A small image classifier, trained from scratch: 24-pixel images.
Rows from block 4 of a small image classifier, named by matrix and row number. Rows with one number belong to one neuron. Each number is 500 + 50 x the weight over its row's rms, rounded and kept within 0 to 999. All counts start at 0. Numbers have three digits each.
Before each neuron's rows are labels from the 100 images, of 14848, where the neuron reaches its highest value: "top examples" is what is common among them; "lies over" is the class under the peak. Only what is clearly more common there than usual is listed. The data: made-up road signs on poles. In brackets: how many of the 100, against the usual share in percent.
# fc1: MLP up (model.blocks.4.mlp.fc1.weight, 1536x384), inputs 128-255
# fc2: MLP down (model.blocks.4.mlp.fc2.weight, 384x1536, transposed), outputs 128-255

top examples: yellow rim (50 vs 8.4); purple face (29 vs 8.3); blue face (26 vs 8.4)
lies over: face (54 vs 23.2)
fc1.377:500564530450494482501487421561553615430556485527496534460536446557551532382576516458466522564417601631544501474485458526528467516528448454527443496489464515449539534534554532519572522506474486416501565490474470465426543470465497411527482452482507485592511523571511472473589407569431487528492593511623448463490499478461502516479514493559490506439442550493506548481431483484472538591526
fc2.377:519462534510492515509547588419487451530379511423433473616449581520522493605532517540524441451536492429443543493488490474536519526391507533498540531519515477584555535494524505491422434506431522558532575566472544545546462566512504494600494566519530488458540488498409513501400650453457516495543455513392539520461469459532533484422489487450510512551543522507421429565502482524557474428448

top examples: white rim (35 vs 8.1)
lies over: face (48 vs 23.2)
fc1.152:461418544478551448524492453578517500548504541564523485579524503599435499539433450592458523589492489519610507372422570428503507441536500445601551491541490540395387424535617557517545562598601552505477520551543553473492553513502623537503427457516524475465548487471467439523566521494484464541512482557519563469522472446517535530510409472559522520471509504525503534535413461620438478479548
fc2.152:457552546489554527483507508511537466488530481541503440515464491442452526438464483427497605419496429538414499577460516572558528523472497507600480521470469451574542528446472501477509474384489581535581481480616374454513538519501450433477467529515398430494485541510567547483528504525529550513452532465493449528518517612399431491585512442449538458539471460552396530506581508506495448556426

top examples: pink rim (31 vs 8.6)
lies over: face (47 vs 23.2)
fc1.56:472507550555427438547525459542458564508568451434470463534477511502459525577540551464446531473517565552486555542481458538473421532497600521578582495524529475580484467513516527456543419534488528437431514479432396531469417485508488446404569466569532436471506462525517459487468558425477430589482483491501546503486509566480483500513522546535485558490519495524431380479451589463384454447548
fc2.56:388498500494453564445540474509562508410452482478415441502484544480512480559478478493533417498408495487377560454527428473479593516487436507524470490408448447476417514532490550559457546513541478493592500587627554434537629513626555463537481499497568499535448447497574528554533469546506405497523501471443522497533461513461495446447509503445558512517525559407515550446500432472445480479474

top examples: blue rim (95 vs 8.2)
lies over: face (50 vs 23.2)
fc1.668:547480531496478482568448471484413492506399547490429530472494489545452493528495493464476504476475594416477466554491534545468482579486450476473546539519454434569538497458521558571418438534521486422476575472409467489462485424481499559556486509554530456527568477543630539557460518524530468564417525493582430498452436533509444475354496477467543410571439478567465479505548528623710503509530
fc2.668:442492497429487503427478449524490529451585428510500479450573512500576460550504435472465478520492497518480516453578521437517445557498547523530514453458537470483535549496473456470588489594506516553510461463576612495525499518451497565468517462535509478486506509499519486424501441506554494385628527492507516536529511492463618508571503424494553589589446532471508501527512438462397491537446

top examples: white rim (39 vs 8.1); red face (34 vs 8.6); black face (29 vs 8.7)
lies over: face (74 vs 23.2)
fc1.682:396552522586593528477481346486440486551556499419581506557474532534515546527506501564554562494542548535519512510503463503491464502540472530509374450527463491562490500559502545538551479596498429467411493539467527526541497556498509537331515391503589589480469454529541477496513509532505553514479536435548514495560497487465507613450486489588568448597563485429442529549480392527438440513615
fc2.682:563410537601500513506560508433539556426545400462587525617557430466490530565507490509554522485530487446510468476509517495459527492527441546566430429549454527525472480480498491529551511435509458489596609476425446481433560398532541539488420463443447451456494509508511512525473437465468455445531562428589514434507517525527377457509480403441581446567484548501516523492383466439511541523449

top examples: teal rim (88 vs 8.2)
lies over: face (58 vs 23.2)
fc1.599:512559542521451459506502539596522506502499509535449592484518558471564511549503532534476529492526473473494497487459473485507421450466464546490450441519435427630635426412522550436456494510402474405485443421496449489387401511575521515513484449509526514525514401544600575477515463507614503479496535362566521531481512545441472569340462493438538460538481469558452457472515494469443483568489
fc2.599:481457514360568459459488539488506514386530489565569546439543525591514589507402470411517539599506516530442474476590443490445513506512451613487470523467582573408442555525544463573528488476492443498583601516616594517546529540448480505547512512527503530508459523455509552423542479536482545453476427540498469507496442480428525378562497509498554588462496523471576508500508499467498449588537

top examples: yellow rim (41 vs 8.4)
lies over: face (49 vs 23.2)
fc1.635:550569507453514429506512478523415509574457509554556563489515512491419405505497465540494515508451541470477475448470492538445481500473471539503555450441496445524420538536470470423663444430488465494542468557537474464523525422598467495509468474514490520493542441499586572392514486531485505450459488470508489607530522588498496490486486484590566470483507544596541412514551448474502483426524
fc2.635:580489509606454539483458485510484438509520416502451471485464495447454562464465522450464553476471443553499431423462512432579505505502563455522468498572434527464615464482519544521464519534500522518565551573599647565521459582449466483508453489573458413554482535628544485579531534483580587564480544463478436487459417410387427486442559466481441499534495460446466557542424588589510552569455

top examples: white rim (37 vs 8.1)
lies over: rim (30 vs 4.9)
fc1.729:456462561513442575500561506477433453522609568517498438554410430472521379425537472496497512475531538565460494494521535548451524499546525515547440538518497509538503457504423451545431427505469446570556539513407487477520498537427590464471492460503538333460499598488513500548484494532449481443497495466517500475501603468524453492562480474453503472531415482539467584458535477483481513509577
fc2.729:482475486571464474471484515572522572452401518484548508565509534460455519545434469494425543511497498538495520530529504563489519495529492523518557455562511471491585503466534516589516531430500648500668427483618525527508502474566413496481451440464460488600480463497503437469493417456428459469592509492477449576569520551388524580416503478463523449447534404509516485478484507503503535523458

top examples: red face (36 vs 8.6)
lies over: face (53 vs 23.2)
fc1.708:411488470490481551476453470509499442470559562598636488519499554488571445650452469568430497503521483532519456533441430469489565545495472454499410450445425510465475546499494558520572456562452372553505483422534493499560512549534555500469536447518445484490521455499493647443427475518491488479624439415413507551512621534542539414487532550461484568636498540552473504506439455477544542504516
fc2.708:531507510566420575464501527520490537476604504544428457493577441476457544424473495507434549500549525580467425535555541537513484529590434485463604478532536418466513425522495466538492579442554620463546529570590503522454570461491505399440445467405482499511483583467545468531501474498447519514481546483640494512542433502415505433413458462542570435549568441508577458481425510500430479554448

top examples: blue rim (40 vs 8.2)
lies over: face (52 vs 23.2)
fc1.174:538394510549563499519479452511407434527476485475525427519511460535603569485421508438454469461372472520503504503471487485483537481429523403641505459560546561519473466516496543510560410565473431507456537533574494432528515421542611578527454438562593562563672455509526517486435531432462478555537511461490594463477616453481482479447593477540514559504436584432434601557549483496469539508518
fc2.174:496518471582488472524474543467484563484546445487482543517510486528467577515452495533459524463564479481535437487554466491570405457454459577497462520467514498518541398484464421513515513516559479440576542474552470548505557616542452411511438579486514459444390536560500451456471483474472483529395517494502528582476397453485490502521444550497486454467560532568485626541519537510465552540397

top examples: purple rim (73 vs 8.4); pink rim (25 vs 8.6)
lies over: face (57 vs 23.2)
fc1.585:487534487567516491390491513493554504487548555561446536452576510531540467509533546500452519526484529465503425375512492425446542497567494541507523535368421551452570447459425495500537523476598563537501457547478459552516513450490440571432537461453612441477474532505501584555451438525578565624509462461516539428459519559487466491498469496453553506547569457521507497513497469435483486544485
fc2.585:511544484530484472554479593430451459547429528578520507492553511593548514565467489527510524520487504431486489587520445427513521455480523551580471491499498554560517482490500520527456393540454395549452533485463503455446439434544522374498565452539526532544494501549433457469558575490488569462522545548412512431489488473456469541500426529490466464486405496473500493531396454539551571532570

top examples: green rim (25 vs 8.8)
lies over: face (53 vs 23.2)
fc1.256:429549594491559538539552415541549512585405430496514565536483562580503442492505462425508578533532508498551496510479485455528584541496519520533446508444500536472411451588516529503502484557440502416409435445494389518505434460446492484503527543500662411374590453416551511525538455475471445495463574513485466488509607498496541488562479483443555499536466568489501506483496454490440615489483
fc2.256:551529463414547555487579577555436545462508534486559444537485479581434552420466558527455442473528471459503506551534560531571521479423551515498550508498575516458518465461523483531491501435530533481677510422599573446571622483529498465566454579560464481552435515584503435556483552542421536582463437543538505533531460403478493511482440489445438438586582472455465538605471525558513478450401

top examples: green rim (53 vs 8.8)
lies over: face (51 vs 23.2)
fc1.506:543543493476534565436435496613533469499570503547460472424456575478492506522472477545533568516492526493467495327439527458499445526528638519550518421551519406619517566505494538451478512520516517482425471563544464526569486457526489495483587423528513483448448469497506581449602446463562476432531529456491472480559517567528523481548408542488538492522469543548518461469531494521398477443588
fc2.506:481456566452440469431581518457451573505437503431531474530458441518541478543493561438412525499455479453557451542561542551496533519426497525468370584486534629417466457505440495484456491578495413504497553524503465496552546541480477540630430489432537474475565587499608510533430491532561608486511504513517490513542469535480465417534494613554550557492513451519544555489424523489528591444470

top examples: red rim (77 vs 8.4); black face (30 vs 8.7)
lies over: face (51 vs 23.2)
fc1.53:502614534553540469504482514494552491522537511573563523478527530440513502462409457489438401572410482534517572568506526446488433484491524528552470497474395469538551398484497590504514515546493536495536485480520520536561507433381508620562425470445477400440458489479486526433497444387487518542512502442408468547485537477536556394574550511448528474468518558518549472499537527497519505456470
fc2.53:545507546480471595522504483561474522505496494483422429488419527513539487515543460458460485439579578467498517560566568518533523503492469461489467490524533601433418499496505434528471541534504494494481514511431531464414450556429474438441536609502509487533512448459462504536490509516490508481571449520555510436503597535426460495512526438497457511509583500547467430439545426543510528335481

top examples: red rim (38 vs 8.4); brown rim (32 vs 8.4)
lies over: face (55 vs 23.2)
fc1.730:512510488572555515517461574555468476542615519356589411504456503511502535532461627456444432497421471512503492462513539529405475485430504523475547435477457507499457543439522443485390493436439538510410474458504526495621566411505546532531561445590420487457493517451471508450634507536485532482519604387492460525474508507465551514521542457620578481473438492510513455528535538553506618567581
fc2.730:462543522517523523445469445568550558527462512493485525550573483511450454524424456517487587445529563474554444411493523574536510539537502489556475420489467465490520499495422643543635491488482496527568533543538535545490532515468394490500362531475462433540490461512519559546481485551477483577492489486449538486597456466351557511480417489414423486499595388472525520598546507502463564541387

top examples: purple rim (63 vs 8.4); blue rim (37 vs 8.2)
lies over: face (63 vs 23.2)
fc1.429:608536561493502503568510484429505438580432482552417561528443460530522536540549496449509556467527487580508484491521537441535514575411543503528519472493432525600528490423584540480452527464524417458477529534453488495524477542427451473483450528544521489454502510422522563571461553504545501460489460450573507525436521540420532522492531529536439592546509501478479472607522597528629489468559
fc2.429:426517586430540462508541506463516474481558469549599451432518491555538475559548578509448417476513546501564499508484460464498470416506468476494480505512445515534504469510464459471465517567481484433439433433499457498460532425505513518474416535529559580479545510590549449533505484444442447509617571549454576562481488464542457614596515476470466458408521517482574502508507386475466558511543

top examples: grey rim (30 vs 8.3); yellow face (27 vs 8.3)
lies over: face (57 vs 23.2)
fc1.391:524493595378449473518524396477511507495453478398423433375524577424501476421565569489565454509535475513497488503443443519437491533519561518479571533464539507482577552437553570496568563479568505559577597518425523502459461481633446501414466597514501496462636429465432520541560533513485474489584557511445444488462407462542522591534503555436526442397610583523478457485471492467460436487463
fc2.391:485468420549486608583502589505463609513570537454501526520598471571516494535513460495508481403477422499402532544459473515537518469456448490619505498580517490529535528416498446468369435460440500514425463474546485554512572499408434537446496437542495507474582532497565465473552570497587514501560512415509574499494507470605537465517479556518633486487460537432520452484530565440545559565487

top examples: black rim (42 vs 8.3); teal face (28 vs 8.2); orange face (27 vs 8.3)
lies over: face (67 vs 23.2)
fc1.169:598490531498591537500435568418586415474487539431576388453564507623508463495455489485529537520513493530455518491585452420470458582551481490466545456550483441537517541523548449443505415478490575446529444493408530553468454462495516426576450433461489461551526426486534462510368500521548524428469610379412445482405513498476434478522449465454461533514426471559503455555541461488516477497525
fc2.169:565569498443410449520589580504491462440497493484492561517407627453467541492545488454559548517478419527514491462496475534520611442407444445411420498528485477522384431553496474540502437539480525423496389424403541562501517580513565511545504521473483587453503543504513442598493505510474413458487414451511468514500494550527428490469468414590466534511470568566595401538564445586473543542528

top examples: green rim (57 vs 8.8); teal rim (42 vs 8.2)
lies over: face (60 vs 23.2)
fc1.228:517499487611486508475426508566543594472422459598464444524528471438453491569465473533523496448434484463508524562618514473406539503476537519557492504637499453478554424453481495433476511455555521379418502536513515511440488431512433466479460510450535495501490516502501506500533455412571480489550554488568475501600444588417492503560516554474457531553488434503498403515478507483467526508478
fc2.228:536443452536477561437489485532495457451444541468527482526465512530512505395494580457515407514488506499469503538458527514473421497542526514438473539485501489481536497505429526502484523490437512506529482529558473494499433577619589463532552481388557491502500501446511543534487543517581631434469494535531431499480468497438451494477492484422498544532549434472522514543603472462566478546465

top examples: teal rim (32 vs 8.2)
lies over: face (49 vs 23.2)
fc1.180:432501509517505523500510571498440533489527436474485614476505485502568520567416515469427518437392534481479522512549514496416542548525416469542548480548509484504517540496590424490494427457526473541602516487530508413516581596569478422506384596400467531514491539489536518565489527531575503434452501444477491393520523594485487552450526556574518559451545405455456473461545570487460517614482
fc2.180:507501414499532520578546481473514523490505488468502470488495544539414426495588646444520489507530533519551453475475439425506546465458495571512463457463429461503442420482380533518483501525483481474510503553489532564498379444397580502469612438561436452508498420440467495493487539545438519463465515576559445532466552441545516483488548437472513483460440540515495440466528493496536475354480

top examples: yellow face (26 vs 8.3)
lies over: face (49 vs 23.2)
fc1.719:466439479604481567497521555435414493458509497504568414573454469565532475521524418505565479481480474475471465544496457524511501443495565589522454444565520482542430482463538493536588519442523590521511503543509512443446448460597461432388475530544526484559548463483536490414489319451470492491507548430499536501477520474521493456573371391522463542440503405459455462496424548558543449456394
fc2.719:548435441502488508502464595488542530607458522406412460480449536436414535532452520463524499513545445496493495516400474614597589459554441529579539518618449577506459424464495472505506475496521519480472426489536458525508436489459561534458538437439442426494494550521387561459485480454587381511507417451471432493495527595484469457517501501522551456514519576511575452588597454488512533553576

top examples: red rim (59 vs 8.4); hexagon sign (42 vs 19.5)
lies over: face (55 vs 23.2)
fc1.239:463497566454458495429515555537481502426554572566532532434460517549529477524519406485481537598480447635536473488463458481449440545520469616499467519461486566475533518448535476438445542521477467416585513466495444524525615577486508629507448453444465499498427413473546426523466463407509548538587509398442463543513421509442552531521544535500641383458470395548527509568543415458448415560461
fc2.239:542492528468536522550468493506558555572510564503394519536489600515535553479447464518464562459495505519528454477474514425518460574535477479495617530573532490469423509551566437429422412583570522403516478482485498481515496445525565440439621630492588604437499552497370521551513460490458478435587441537573501511448622581537493446465513473484431554481486518494586486448500494463488487498548

top examples: green face (30 vs 7.8); grey rim (30 vs 8.3)
lies over: face (76 vs 23.2)
fc1.549:537551474410472504434459490516396597482458622549396563492487464472528510535496433538557411489500572512488535496531458556565541588546514459409493438434429499432476583502463489542488558541507496553576569451484570509431550488406592509525503456461484519526437599534460464451574461626569487517536477504503428542454533574502510461505426460451551480478552521498468479532474489459431554415508
fc2.549:502414518539544531510420538467541517538499385458502447469513544481480449493499482454384398518475457565532537487479523517537482454518465418557537523519548489569464438464467482539501524558519380503453479430413395518524444513589527500473462529538500513477525502450638646510488523448487488593444498552489465460573483478527526376501598515453518488589477490548497523436398531482475499479479

top examples: blue rim (91 vs 8.2)
lies over: face (61 vs 23.2)
fc1.369:446491533490509556539579546526420514547472547486384527507576539414476409569491507585414455562509494517509476638391600560455475497508471478483477501484587549478504516507570591491495445493571420476479520536515502515396480438527489546510452509580554510521514505474577547581551516485500455468515476331618512487477510492502441544472521514490474538433564404542465516581470507479500583465468
fc2.369:457462475550530481504520585563535520498569550508512449577418462520503512519567494480510545488474528520491490469455455455474461578569469430568382565498467504506500521552571484406511529579389545564556485547534559609427510534522565532510508455416471500429490495572465469442454475447487511476480505561513575517550630483467536486482437571470505550518432523459470570413521460488519527476504

top examples: green rim (34 vs 8.8); red face (33 vs 8.6); yellow rim (29 vs 8.4)
lies over: rim (32 vs 4.9)
fc1.684:472420492502527617451437486398488470541528435540539462478605484541454451496499517528504452545464422555479538508434515454457457466476498530582519480486490423417552595552427496467585486572498542562442481479538494552488587504475612538503488474487532490497580485439486515476506402494517498444557457527401441540511597524593460492451452482542452537490532499492505482477440453473479478404557
fc2.684:531495410477479525491554586499507509500542515517518441505442475453543476566510503522469485409586616416474547551420548502537538551491545464468559462497515535513524391460526584514512528385422557517619441470529540520584450438531469465538485495419466449551466528544538524490463527581519604444388498538552490490483416491426495531518453566479447467558479492526526572551495478527527481544376

top examples: white rim (39 vs 8.1); black face (27 vs 8.7)
lies over: face (59 vs 23.2)
fc1.669:565574421544544596528558579401509554473459441479637488489433498519430542493458444517431535470542478544465450563419428479524471412387566471464511517456432505479399467545435535495531541412505497535492586488439462453504505475586497477507475498378446461572525451466428449431512482440504487415531505554519537452506525421529490475486489498491566492594440442585530428571478572445391471481571
fc2.669:520506515512510449540435474542554503445589502527419475558504553463548509493447482550487498550504472548431419445428561456543506546496392402509530474519543487435561393515468453470440511550561529348508471492465570516518601565485578519542509544523542549516430548473459511546524512464464531524465455397442367494470476529540503525435491436517367415532514516605591521525420485583566547516456

top examples: blue face (29 vs 8.4)
lies over: face (53 vs 23.2)
fc1.303:500442646506517489602556495431490502446555494548516467530456583575595523515525441503470480507599543453584510521422410477526500543456474565546515496516459506566560528483471592474514589499458478444490558458473613427447463456452415396498429640476555488544526590564555453523493453603451543571449525424644475418476489506507437443544500428480514499498437501585427497395412447490536533397478
fc2.303:488509476510484540497484491507552587519475535522432552510495498548459461474492499491482424491452500519458418531521552600566465489518570502483533434497610497426460475470509421461488452523523475486551525478598465571543506581526513479539523519505472386495485496476394554524470583443551540504475547543450442554501384431415551536425435535522514403541427390457510491581501460552436450505483

top examples: red rim (56 vs 8.4); red face (33 vs 8.6); pink face (25 vs 8.2)
lies over: face (66 vs 23.2)
fc1.127:497478538463517582457438554562563565458549516595538586448491608527585448464507435518499462596526508557534500529546510452508476545531475593459476435504490568457488478479544550433492432410510477336593559537531463506546580524558504605380469465393476526460482489486515400440402432447485527475515491398527468420502462568514522524482544606487502414466530484603472428564523420472485417544460
fc2.127:567537463535557492551450521447567503563485589457464493576507591505446524502485453491477542489462508533554446559430462463530400453484523489552594504449544532449433517524563462482469443566508506426493429433549486428585537393464489500436474614523622569525545500492434537519513530476529482423559472602511528506508479458534491498524416541418529541449436507531537465484518557381530485578571

top examples: purple rim (31 vs 8.4); grey rim (27 vs 8.3)
lies over: face (47 vs 23.2)
fc1.193:527458491582522501463410527511581420483593570371455473488528467539524478380454530528438498456489401488590439558466484465487485443473552542519503487503493613445520522563493478497565524542517562459431390561506537536517474584554511519400498439528582522454441458582422548463419470406480405510463470448502592545442527467381551527528606495482382456473486564469541500544491449564483584517457
fc2.193:542444529416417551577497480561495573512454561539540448481525540513441514529529523481556520445461478533560531542580520495430509589417442581578538479469497549500504522475475441478572468468462433615502450540522545493518563464461496583467560464562540492458424540464504461545495553502436622454542466553477553441450536463603475578382551524501633557446529557489479444505534511469484484589475

top examples: orange rim (70 vs 7.9)
lies over: face (47 vs 23.2)
fc1.717:523486479529593532539561433494524543507585534599571447450485591491469493546430384562458496584389494560537505485520489428512448506482542490532416447440501574554463468513532535519519437527383456546443556515512448445545501442580576667528426446573532457523501494475496439536468431492475524422486580478443437516551519487464556598465488478508543459517436505568484537565518420525472516505531
fc2.717:552548520405445502530431435659615538523449513451446516572544504553560510498582519499467486582547504533470457525472541457546513481482517521515534506527533504500433493510516487418465453556518534397519546485575498395487556506465541419483568537399582522535456536525407517579535531497501478445582491451511515429471571515506462401500485447472410529520469506569567449475496513438589516462509

top examples: blue rim (31 vs 8.2)
lies over: face (47 vs 23.2)
fc1.205:446516450525542570467519507555560497404625492492517554454522528490437506486452530473379579452473503490483554482564411514410523512467512461562478446432578541496517542478471567428567476528451499536517519565536496496447531474451509572462456534465409547435429510566467438475447523404515474562550463546466532457463474513569527469530495464484502521533424549533393498432517447429505490444504
fc2.205:509526547492410478519545360415541476461482475536407415488579481497512470545476420476500476504481495434530604506480487465470443568443480617441510483563500540415521537470503433534497563498527511528527501482571478452542492500501489507501492594493537491469533511537591423462483469560659541514511496429378500467518527457427523484473475477478546440550525529482569558498523432493390456454462

top examples: black rim (49 vs 8.3)
lies over: face (54 vs 23.2)
fc1.66:491471592511498452514479550461481554435535416452542475510538457493492544568510468480427490490443498557419548562482514462476485467529414520531554452515514505483476531499615441452460446557471550556490539577488505511565600534531506484591426431564470399519501495396465481598599473427544462447515513503406469533509521550500538487391445523462519458531427525509559464485463585411484504569515
fc2.66:476545433454577541472488470493577431574474580541536564471481499460454443551499446432555436502440482443511486536544526470475428593409528489551480523457525485533512473528377574512456490529492446527573413470469579517420413460440505450588539491538500575496512553582544474533431477572526607482569452481525527545567502504413507454543388450418431465508509474562466553502572453520503520496476

top examples: red face (45 vs 8.6); red rim (35 vs 8.4)
lies over: face (59 vs 23.2)
fc1.72:419491534582484487466518560421492518458496486517448508578476499588584504481479482476485573523527534525445473526473383516430544454491489535469442480454483481511486530454509382467489587592495442464496519533474525560498528520510485595465444490506461453494515452541477609445462412486544492506608489398565502521581565552545515476504470418497444478499473588524507528604472526508448457528484
fc2.72:542481529519492588510490481511515460578591528544482557507491478452453620538512503526469475463476480508573458532421493495480519539471543555485531407475542578520609538477488417491480482459593542501429608548509431457417465449487551444390533492431505592468478510550507440525566433439474490463508396553491521486430454487507485456538467535449505488512537495439543442574473490437354425475497

top examples: orange rim (54 vs 7.9); brown rim (28 vs 8.4)
lies over: face (59 vs 23.2)
fc1.343:575498503570521391577480508621446491499596557374518392505507537582419531475464494526524467517442475489486544501483491514580539518409459456516483532476482540482531526533511542510449545485484572535505483587395449469456590456568555517534488393476547399611584466453443416545530420506492472524512570493482625474438550492468521493547505466502530531448394514421502485409455466528544557479554
fc2.343:496507550477473518548479458404525492475478477474542547559485450496528495486516459524519363509610502463430495486457571440459487488540550566504417527451513429553564596490547547469456461483493428463431489513535455483524485569495522498476491463561477535540480500540472573503552505470496400556497536461597433553516536555536573473530527480530441582484539493602520414513545566557563524530546

top examples: red rim (56 vs 8.4)
lies over: face (56 vs 23.2)
fc1.615:429396502509563513482596494461503512467497481590458412570565422509386573516500478460482583463455439567480580599484576536460506536442530517519497479531488524531602492571407470481545471427469505548461513555535464511570556482552566565558463501597473536459526411513533509476452490534571433406527531401469583471488552458537538482505459551510459505510508505489459491475487507491501505508490
fc2.615:466553571461400459511512436506569484487470586470494548524470451432674496609515529609441503410550544500522397455474499450514548510506470441456502455517502423521532478385535473572527502502542493523462557464531487533408497541510515436424586447392583600507441575499442450497557494493530514514489469454494430435493538478382483499484422475417440522548494490493606470533496466509459489488480

top examples: pink rim (47 vs 8.6); green face (37 vs 7.8); teal face (26 vs 8.2)
lies over: face (54 vs 23.2)
fc1.224:501490485473486546485427499542516607469461518543492417605501543506514433510462464502463535488532511429565529508534502491483583419497504551535453475501509501573504453430442533459440595550518506533524578493443507512467476512439516495510522515546537526497499541414572502467459506502510439486505465498556499535478593564475472511517517492589571482450466643523462594512444528442600514448524
fc2.224:481515464499530397571450543399524449587501587521465567470516486579564563499500430581453508500524507560491498450547508556487606445441576468482525569520611494452543453507542516491495358611464479500465517430474401484522447526567491513468431511429500432519458540515478527456493531449503447536474511495491526423562513518575575542485376542419440576499530490574500465419497484522453560456480

top examples: pink face (33 vs 8.2)
lies over: face (52 vs 23.2)
fc1.575:514488496449518431464506552531612480433499453433566555481521469508511587560479498496532520521437493414469514502547478462561536549516524452525545425443523464510440478505413516458498554450505492518440489515544534481491502453495582554552389510546454498475547488489459511529444464432480464532562494490511480550507554538594424594499521510486557621566520438399512559399460561534526495453509
fc2.575:477380446574534502518511376461502418584578540423514580471448505562489493513437572501446457420527551442581433447481518505523514430463450402506421516457459536517510463452516573439563458440444490476488579549549471506561463526513490408504480517372518486423557469558516544450467512499477565412462537480483499441524469505375571440542423555440438481526459550506561542557500418439445392526457

top examples: red rim (99 vs 8.4); brown face (25 vs 8.5)
lies over: face (54 vs 23.2)
fc1.420:409498537521501432414452536460492563463529458537411545508496506498554512475527538557562537457557466412487518498439546520477476476486453499554514474586490481443460370456527504526435526445511484407401541554430511454491570453577523624540552480472481560455522437445578474420462467480565542463487532469527516472463484476568462484574491513427442486495445411472535516534498555546492423488355
fc2.420:534492579484497480499451528529569521543547654554535590572510537527522574454482580554450484502531520596525466513558504475482537618441520513494538472477549557547504475484515411529602440555481536516467433562464485517501465518467494470387499542521581528532477521516344545446542551553491528540506485551441460477557539497489494542497529532453449582438568466500608424540506439515586527470582

top examples: red face (76 vs 8.6); grey rim (30 vs 8.3)
lies over: face (67 vs 23.2)
fc1.210:396548507494480548532515475483557480497534579454406573509452471569468524516514532539486590505500496597493508512447363500462433449537477619493570442566478519551457547491438423505481572588431394386454494514401472513391552566519486550487460399470434535453534459548575534451537439455568476494549454469523515562522549484475504418556506448462435451457534513570509505505493547468453491424462
fc2.210:508377536500452537463453544463447560557524567580549500535560575449476538489532506466468426345528420475569476487527504474467545606557539534510461506500521447484554522436531403448516457470535598552416537591444527503555485444504556503474524570447572548541473486530490481497457438469399464481473425468551452508505566528543581462427472553507528517461557516438583466508488479494452417513573

top examples: white rim (85 vs 8.1); green face (25 vs 7.8)
lies over: face (53 vs 23.2)
fc1.722:518626622496515536453492440540532497531491534456472493426518597488498465514481524577447480584476518510475461456499483582513526490523552413565516581486511514471523498494514483505537524484416508508488609443469563444501453528483487555436495527497550457478557391492533535509615549540521562484599556530540502405520453491559410448552495583498463508456493520526512586450532595509391503558482
fc2.722:550457394486506493481509595364586582475637458452555444581434404510456454478493520439455489441469514491470486539499421472421449466481455514519563353570489474605597509556499547539476511486531533499484467569538537517478485467546388443521518519590504513514435555549505432569477466566480475513425436508496510542407434506455480545529439538548473599465463494459506475549467543484566491484624

top examples: green rim (45 vs 8.8)
lies over: face (65 vs 23.2)
fc1.449:527496552533514547486547509474499501539513504516491458517488393469420518488472558515537447508519504468484495449486494490413506525472525496513537430470441533406485498477480433494419563393426555468409493537523559469511586433418585546535526464422528448527514503525505476420482549432544412438436524552507529391426489501513479597529503455548553507597486525510497411559436489497478576530593
fc2.449:470512475534501491478466489547458531454510479462490496535517411493434508511464536517451455477530506400477467564448509603549408498428553470440424543570526480461511499538539512463522550490517494428560458520539428580479458524494440495561464554598485446497499622508551512587538497495548508543514520515501456561520416442458521571448533491432473428556509430525454630530490517503553487470381